config.yaml
encoder_layer_scale_init: 0.1
encoder_layers: 6
text_encoder_width: 256
text_encoder_activation: "gelu"
text_encoder_bias: "qkv"
text_encoder_drop_path: 0.1
eps: 1e-08
Rows from block 4 of the text encoder of a small contrastive audio-text model, named by matrix and row number. Rows with one number belong to one neuron. Each number is 200 + 20 x the weight over its row's rms, rounded and kept within 0 to 999. All counts start at 0.
After each neuron's rows are labels from the 100 texts, of 14848, where the neuron reaches its highest value: "tokens" is the input token at the peak. Only what is clearly more common there than usual is listed. The data: melodies that start on their tonic, played by one synthesised instrument.
# fc1: MLP up (text_encoder.blocks.4.mlp.fc1.weight, 1536x256), inputs 86-171
# fc2: MLP down (text_encoder.blocks.4.mlp.fc2.weight, 256x1536, transposed), outputs 86-171

fc1.231,204,181,170,206,203,201,231,204,186,186,216,115,217,182,215,179,173,194,233,184,209,205,202,220,149,198,204,203,190,179,216,201,200,181,226,160,184,226,214,194,186,197,131,194,204,214,226,181,185,205,178,195,188,193,198,215,195,187,211,198,199,220,218,169,212,202,212,205,195,166,190,204,209,194,204,200,209,201,192,200,181,234,163,189,190,206
fc2.231,198,180,217,197,183,184,264,180,200,213,204,258,229,205,212,207,207,224,192,168,207,180,217,199,199,201,180,193,240,189,207,204,214,203,197,231,227,209,188,206,174,211,238,204,184,148,197,179,225,213,178,189,204,254,204,202,204,216,176,164,162,112,197,210,199,159,166,173,204,212,189,193,201,207,187,198,212,182,195,201,245,212,201,218,240,219
tokens: "3"; "5"; "a4"

fc1.473,202,202,221,212,207,193,250,197,182,202,207,199,207,184,189,171,208,237,168,189,180,193,166,197,189,203,207,202,201,182,173,197,191,134,168,204,263,173,203,193,215,172,189,205,160,166,199,196,202,193,184,207,172,218,171,212,192,201,173,231,174,203,194,185,179,208,202,205,189,209,194,201,204,204,170,196,206,186,207,185,196,182,227,186,188,192
fc2.473,199,182,203,217,200,183,247,173,218,205,195,225,244,209,232,207,184,203,188,174,218,193,219,194,204,204,172,202,200,198,198,199,220,194,222,240,218,204,209,197,161,203,213,199,205,200,198,161,224,207,186,199,206,254,200,215,196,198,193,175,175,127,216,198,211,172,160,197,201,200,205,197,203,206,203,199,202,187,199,199,216,231,186,219,234,183
tokens: "b4"; "6"

fc1.140,200,213,199,225,190,220,148,200,196,256,199,179,193,215,205,201,218,196,193,201,220,206,198,185,201,213,195,203,218,180,208,176,211,214,225,190,183,172,178,143,212,206,188,241,199,179,203,188,212,238,205,183,204,197,221,191,224,190,187,140,163,250,168,202,198,203,199,216,207,208,143,226,201,211,200,203,202,203,200,202,204,201,196,199,208,199
fc2.140,194,225,183,189,202,220,131,236,198,194,200,166,162,202,200,187,217,183,207,237,189,213,201,218,194,197,211,195,195,198,195,199,188,211,191,166,185,188,202,201,229,208,190,196,206,203,201,232,177,201,219,185,201,148,188,178,205,206,223,228,213,276,176,195,187,224,225,210,200,200,191,208,186,191,200,198,201,215,199,209,201,169,218,187,153,187
tokens: "3"; "5"

fc1.308,181,241,175,189,196,206,213,200,194,211,216,151,194,193,217,177,162,191,238,155,195,221,190,199,187,178,196,230,191,194,204,200,210,216,209,171,190,185,207,218,202,217,208,198,210,210,217,183,236,173,215,185,188,203,198,210,195,197,214,185,222,182,234,185,182,185,228,190,197,174,227,196,201,148,178,200,211,192,199,202,182,200,198,211,205,181
fc2.308,209,180,216,214,198,181,268,167,205,212,200,231,236,202,218,205,198,214,191,166,220,177,209,179,199,200,188,199,213,198,206,202,215,189,213,224,228,209,203,190,170,203,211,198,196,191,199,171,217,199,168,206,198,253,207,220,195,202,183,169,176,114,220,214,223,172,175,185,202,202,198,193,208,205,200,203,202,183,198,179,224,232,194,213,243,208
tokens: "c4"; "g2"

fc1.570,216,207,173,189,206,190,179,180,207,195,205,249,212,197,182,220,228,211,170,201,176,206,202,182,224,173,186,185,227,217,183,216,192,186,219,234,259,220,178,191,212,177,197,203,170,135,184,207,193,208,204,210,168,211,187,164,219,205,177,221,218,197,181,189,177,148,171,212,202,220,195,189,202,235,202,201,180,196,192,179,201,200,201,175,174,212
fc2.570,191,183,213,204,203,201,212,211,202,172,199,178,202,188,199,233,188,186,194,217,189,195,171,211,216,199,190,223,167,188,192,193,199,209,181,214,168,167,220,183,199,193,192,203,233,240,190,200,203,190,210,199,250,196,190,237,144,139,220,224,211,204,237,199,236,216,233,211,222,178,247,202,213,170,204,192,207,178,227,186,181,222,173,195,198,191
tokens: "b4"; "6"

fc1.280,180,252,200,184,192,197,202,183,196,195,204,190,201,197,213,167,191,179,222,151,183,234,202,207,200,195,199,238,183,174,204,204,194,199,201,197,197,177,203,215,193,205,166,180,203,187,210,192,189,174,226,183,192,196,197,222,179,195,213,234,231,152,244,185,178,204,250,203,214,182,240,243,200,164,164,176,217,181,189,225,189,199,199,204,232,189
fc2.280,208,180,213,213,196,179,267,170,207,211,203,230,240,202,219,208,196,213,188,164,219,180,208,181,196,201,184,198,211,198,204,204,216,189,212,225,227,210,201,188,168,201,211,200,194,190,196,170,216,200,174,205,202,255,208,221,195,200,182,173,174,115,222,212,222,168,175,189,203,205,199,191,209,204,200,203,201,186,199,181,221,236,193,215,238,206
tokens: "c4"; "<end>"; "e6"

fc1.131,223,222,199,189,169,198,202,209,178,177,197,199,195,198,193,187,206,212,197,189,228,169,197,216,199,211,212,197,205,199,188,183,146,192,219,196,211,217,218,237,231,206,186,192,200,206,186,226,222,206,192,197,171,221,181,195,236,195,210,202,218,201,209,199,203,229,199,185,200,201,161,185,198,228,235,213,232,203,218,186,218,196,223,200,190,201
fc2.131,159,210,186,202,195,210,172,202,161,170,162,178,170,196,191,192,202,212,218,220,181,199,202,235,198,234,223,203,198,204,200,204,196,213,200,164,197,190,208,243,234,190,192,195,232,205,227,206,190,206,201,194,157,159,185,195,185,172,229,208,241,235,188,206,182,221,200,193,185,185,185,201,171,202,206,206,195,219,207,239,185,187,202,188,172,198
tokens: "3"; "6"

fc1.454,155,208,202,198,207,185,198,190,201,217,212,183,144,199,187,176,205,215,185,214,185,198,215,195,197,191,216,215,171,203,182,195,157,184,199,211,222,191,204,214,220,205,208,212,181,196,199,210,231,177,204,204,199,212,201,213,241,187,224,191,214,184,217,211,171,202,205,226,160,198,195,195,238,214,253,197,221,203,199,182,197,186,163,225,185,251
fc2.454,198,171,209,221,189,189,284,152,204,207,197,230,238,212,210,209,179,200,207,168,200,180,203,172,197,188,198,195,224,200,202,199,233,201,202,219,226,205,214,200,137,198,210,202,198,205,194,179,205,199,191,197,197,244,196,231,193,222,197,165,168,124,210,178,217,168,166,182,214,188,204,189,186,209,199,215,208,161,198,198,222,234,205,223,235,198
tokens: "b4"; "g4"

fc1.402,218,181,194,176,198,200,163,198,226,212,182,202,212,195,210,159,176,232,237,176,205,219,192,213,215,196,206,188,204,216,214,223,269,203,212,196,238,198,208,171,197,177,198,215,178,201,202,200,204,196,216,212,210,156,209,198,222,197,191,200,193,227,190,255,203,198,195,229,196,193,209,245,186,215,218,204,222,214,205,210,217,202,205,206,203,207
fc2.402,203,236,197,171,218,209,158,216,203,190,165,179,197,193,177,197,202,184,222,248,185,246,177,231,212,197,236,199,177,205,194,183,203,214,199,174,177,198,175,203,197,202,192,220,180,199,217,245,191,205,232,200,229,130,185,196,201,194,203,201,199,255,168,193,196,206,225,212,174,190,225,218,199,190,194,199,200,222,201,209,187,170,216,191,175,208
tokens: "3"; "a2"

fc1.406,176,233,224,191,206,214,203,200,189,179,194,188,182,172,207,155,172,173,190,138,185,201,211,207,175,181,202,218,197,169,192,212,196,201,199,207,198,198,235,204,205,205,191,186,208,206,217,203,212,180,210,183,199,198,220,223,193,201,210,198,214,153,221,198,187,192,240,195,191,176,236,209,210,173,158,178,242,210,194,209,189,184,217,227,223,183
fc2.406,208,184,212,216,194,179,266,166,207,214,201,228,239,203,218,207,195,215,190,164,220,181,208,180,197,201,184,199,211,199,205,202,215,191,213,222,228,208,201,189,170,201,210,200,196,191,197,168,216,200,175,205,202,256,205,221,195,201,182,173,176,113,223,212,220,171,176,189,203,205,198,192,206,204,200,202,200,185,198,181,218,234,192,214,239,206
tokens: "c4"

fc1.145,174,246,183,169,192,203,226,200,188,199,208,178,199,199,210,181,178,181,233,154,187,224,199,203,198,184,195,217,196,179,217,184,215,213,207,186,194,200,203,229,202,209,203,191,219,202,227,195,215,155,216,189,184,196,200,206,194,197,207,212,214,174,229,199,185,193,240,192,204,183,228,220,184,168,155,192,217,194,189,218,192,217,197,204,229,189
fc2.145,209,182,215,214,195,181,267,168,206,211,202,228,238,202,219,207,196,214,190,163,220,179,208,180,197,201,186,199,211,198,206,204,216,189,213,225,227,209,203,190,171,201,211,199,195,189,198,169,217,200,170,205,199,254,208,224,193,202,184,170,174,112,222,214,221,168,176,185,203,202,198,191,209,202,200,203,202,185,198,180,220,232,193,214,241,208
tokens: "c4"

fc1.600,219,190,191,185,209,196,205,182,204,186,204,278,230,186,179,238,204,214,161,193,192,186,198,190,224,195,201,188,223,199,173,201,220,199,208,222,265,229,189,191,223,169,203,200,193,136,173,209,198,224,181,212,172,203,205,180,223,217,152,233,200,200,157,196,183,178,159,209,193,199,196,207,190,237,190,214,204,200,165,209,229,202,202,188,177,208
fc2.600,204,212,213,205,182,172,203,212,200,165,215,146,193,195,218,217,207,188,203,200,196,220,193,221,213,198,191,225,144,196,207,196,201,200,194,225,184,176,213,194,199,191,201,201,226,215,200,197,200,198,238,201,256,193,185,246,152,175,221,217,199,177,242,207,239,189,255,201,204,178,233,194,202,178,203,198,184,175,239,189,154,216,195,192,200,190
tokens: "b4"; "6"

fc1.25,199,188,184,185,211,174,184,198,217,191,208,270,210,191,179,226,203,199,176,207,187,191,205,191,216,194,202,197,213,198,197,182,222,199,248,215,243,235,178,180,213,179,208,198,179,133,204,208,199,220,199,200,169,205,206,166,215,207,163,214,196,203,172,197,173,170,151,205,186,177,196,198,215,250,206,191,215,203,186,204,236,204,194,148,147,209
fc2.25,209,206,221,199,191,201,202,201,194,156,204,147,189,201,201,222,202,176,215,214,198,221,184,214,202,186,200,208,156,202,199,224,194,191,173,214,177,166,218,177,194,191,196,219,217,228,190,204,188,200,230,198,260,197,182,228,182,168,247,231,178,193,228,201,206,192,253,218,230,200,252,196,195,167,205,209,183,196,232,179,155,213,187,195,215,209
tokens: "b4"; "f3"; "c"

fc1.152,204,186,182,191,199,202,213,172,217,158,215,206,210,173,219,195,204,236,179,228,195,196,174,190,188,192,226,175,226,228,196,208,201,140,215,206,232,161,205,184,202,180,194,238,190,165,196,180,213,197,200,202,159,224,183,186,195,201,214,238,165,205,184,187,165,195,202,213,191,208,214,191,202,215,184,196,197,175,190,202,182,179,209,158,189,202
fc2.152,200,192,216,213,199,198,256,184,203,207,194,207,242,220,205,216,183,188,201,171,214,206,225,203,218,206,173,202,167,199,216,194,201,207,197,238,211,208,197,183,188,191,208,169,196,200,201,174,210,202,201,211,231,255,203,224,185,184,197,170,182,158,208,203,207,175,150,210,214,195,203,215,205,199,209,201,213,189,216,181,204,241,204,210,239,180
tokens: "b4"

fc1.118,201,202,210,194,215,195,202,188,204,204,206,195,216,173,192,182,173,265,184,149,204,184,158,205,192,216,197,189,206,200,164,199,224,155,203,222,259,204,210,215,232,184,193,200,160,175,168,194,185,197,175,179,194,204,201,164,183,207,177,210,207,200,183,193,222,160,203,248,215,200,199,191,208,218,200,190,188,186,197,171,233,202,204,178,172,183
fc2.118,191,174,203,199,188,210,243,208,221,182,198,220,201,218,216,191,203,156,198,208,175,195,208,207,197,199,199,216,183,184,203,200,196,198,220,238,199,199,189,207,163,199,200,205,209,213,197,194,238,199,202,198,259,194,189,208,211,190,216,187,162,204,232,207,168,185,173,213,193,183,205,196,201,191,187,198,199,213,228,208,179,212,198,200,223,178
tokens: "3"; "6"

fc1.124,205,180,199,199,199,221,207,175,195,198,202,199,199,199,202,267,180,218,207,203,203,197,212,189,183,182,206,189,209,198,212,185,220,197,207,207,204,214,191,205,196,186,188,204,225,188,197,200,210,194,181,190,179,206,203,202,211,197,210,192,217,195,209,210,205,161,194,215,207,201,150,207,221,218,199,244,197,202,189,182,204,197,198,216,194,208
fc2.124,214,218,199,195,181,193,223,196,193,203,217,187,191,221,197,154,232,184,201,200,204,197,189,214,185,229,224,216,207,216,213,208,197,222,197,188,161,186,207,204,243,214,211,201,194,202,197,196,199,208,257,197,222,175,185,204,210,223,223,182,178,223,167,203,191,199,220,205,192,180,240,197,191,182,228,182,199,185,229,199,229,198,210,197,216,203
tokens: "3"

fc1.764,210,199,192,183,206,215,196,173,195,202,208,199,215,202,167,206,191,203,195,214,195,178,201,210,206,183,196,192,211,209,192,190,199,215,238,202,210,181,201,182,190,187,199,201,180,169,228,176,194,197,184,219,212,203,197,152,194,213,190,183,212,214,227,236,203,222,198,189,155,213,222,249,196,218,204,246,223,201,186,230,195,255,237,151,212,222
fc2.764,193,230,201,164,191,215,165,221,223,190,188,104,198,193,211,182,198,201,218,239,192,197,193,221,184,194,198,179,197,193,194,209,191,225,158,201,192,187,219,203,227,194,174,186,181,177,200,207,192,218,191,204,203,189,162,196,217,191,212,209,193,257,198,217,198,209,246,202,157,183,242,243,191,199,195,255,209,198,175,224,212,190,215,178,198,196
tokens: "3"; "5"